Weights of a small sound classifier: trained on drum patterns on synthesised drum kits.
Rows from block 2 of a small sound classifier, named by matrix and row number. Each number is 128 + 24 x the weight over its row's rms, rounded and kept within 0 to 255. All counts start at 0. Numbers have three digits each.
After each channel's rows are labels from the 100 clips, of 14848, where the channel reaches its highest value: "peak on" is the class under the peak; "top examples" is what is common among them. Only what is clearly more common there than usual is listed. The data: drum patterns on synthesised drum kits. In brackets: how many of the 100.
# c30: last pointwise conv (model.blocks.2.c3.0.weight, 320x320x1), inputs 160-199

c30.222:137133149106158151101160178134134154146097121115135091117105116128106133137144120113129143113104138107146087135132160118
peak on: kick (43); rimshot (35)
top examples: rimshot (87); ride cymbal (56); random hits (38)

c30.144:081113107156119135140134140102122090128146154163123157159093171151105162167191155129194171098125137128184120122130144164
peak on: kick (67)
top examples: thin (high-pass) (49); random hits (25)

c30.112:111123087127133132132101150172151136072142069106116106120142125095095176124101146080116158115173101138097102122095117121
peak on: rimshot (45)
top examples: rimshot (99); random hits (36); tempo: 70 to 80 bpm (32)

c30.316:129142098078138128105115088132132122167118143141138118119114110095147156153078091128092143109083088131121151155115119118
peak on: snare (30)
top examples: breakbeat (32)

c30.17:150140091118130121110130124059103136152159140150115135138110111133110150091147123160153140098124156085107087132132132098
peak on: kick (36)
top examples: rimshot (61); four on the floor (39); one drop (37)

c30.60:130152162115123168105121130138143144144189111151135131116134158126162118166102121100097122140102135180113129125074132158
peak on: rimshot (57)
top examples: rimshot (66); ride cymbal (52)

c30.154:150160165147097121148145067095104150097125122138110143093073117123085114145110154139119168105102144153133113171099168090
peak on: kick (47)
top examples: muffled (low-pass) (59); one drop (47)

c30.226:113138115131141114138161136118100105130100140075132125165164121109137113154117092138080139164099149108087176090101125135
peak on: rimshot (70)
top examples: rimshot (90); ride cymbal (56); tempo: 70 to 80 bpm (29); shuffle (27)

c30.193:122146136139173095140180140125159168099137102127123147140090132149118164154103116129116106141151141118151120148106134110
peak on: kick (33)
top examples: one drop (55); muffled (low-pass) (54)

c30.102:117150079098107125167111147081122128111087154116173145130132121131118160098132148135123102154131094126145088111138170129
peak on: kick (35)
top examples: closed hi-hat (68); tempo: 70 to 80 bpm (42); muffled (low-pass) (37)

c30.51:136113131134127152130167143151138131106134145136142134133143146167115141130138150107127172097127167133131138141160125125
peak on: kick (51)
top examples: muffled (low-pass) (61); one drop (59)

c30.35:154130119094151134137101108123136127082105156138134138148095168149113131189150134107129132082125108121127070124091160091
peak on: kick (39)
top examples: tempo: 70 to 80 bpm (42); text has "noise" (40); shuffle (27); tempo: 80 to 90 bpm (26)

c30.78:124147135132148109143097121122080117149162110151120142157095149131069154174145158176130129098136105159160151162138164103
peak on: kick (34)
top examples: one drop (93); clap (59); muffled (low-pass) (39)

c30.37:138126101132117148092148128121131146083106131098137127114135156159089113092108131152095186133113154119132127125099151178
peak on: kick (40); rimshot (25)
top examples: rimshot (72); ride cymbal (59); one drop (38)

c30.7:094134091136152111119134163141117122123176089157099132135140152078106130108095164100125123113138123076141159105148149147
peak on: rimshot (68)
top examples: rimshot (100); tempo: 70 to 80 bpm (28); waltz (27)

c30.283:093123094097130108154098128118124121147149099184104168131118118151096102127126174117157128135116178096144068148092158124
peak on: kick (50)
top examples: muffled (low-pass) (80); one drop (28)

c30.135:124120133126177161120144090110111135142171109177124151095097148116095196148063129155160135144136130137139121155108096184
peak on: kick (28)
top examples: one drop (74); muffled (low-pass) (43)

c30.26:106120116162122109167142182089120166136110082116141123120124136135119108125096149132126156109155139113135123110090112107
peak on: kick (47)
top examples: rimshot (84); one drop (60); tempo: 70 to 80 bpm (34)

c30.158:126153154167100124125120126138109098110177105121120141144132091129182093115130111112142116101114139108146156115128107169
peak on: rimshot (77)
top examples: rimshot (90); tempo: 70 to 80 bpm (40); shuffle (25)

c30.228:136126104139167100110128118136150158099037131147138114145122135106098140178116105151125125122165145133147153131166140126
peak on: kick (28)
top examples: rimshot (64); one drop (63); ride cymbal (47)

c30.71:119133129102118135137103139150144104151117104147178139095124170125116164142126139109126155159082152141108099109101147126
peak on: kick (38); rimshot (36)
top examples: rimshot (92); ride cymbal (42); one drop (41)

c30.252:148137108072136095150170141110124117138098135154106144140151137079107165105109153111087125129143154101129144152122127080
peak on: kick (53)
top examples: rimshot (97); ride cymbal (48); four on the floor (42)

c30.295:110131148137168138144132100118113112162161139160116132133113145151073132151129145136122121154143133134141174157123130144
peak on: kick (83)
top examples: tempo: 70 to 80 bpm (44); waltz (31)

c30.265:158127121127126086162135136123089115130127104140097155152108146137103139077119178118135138112176142076168146164115151147
peak on: kick (52)
top examples: one drop (69); muffled (low-pass) (62)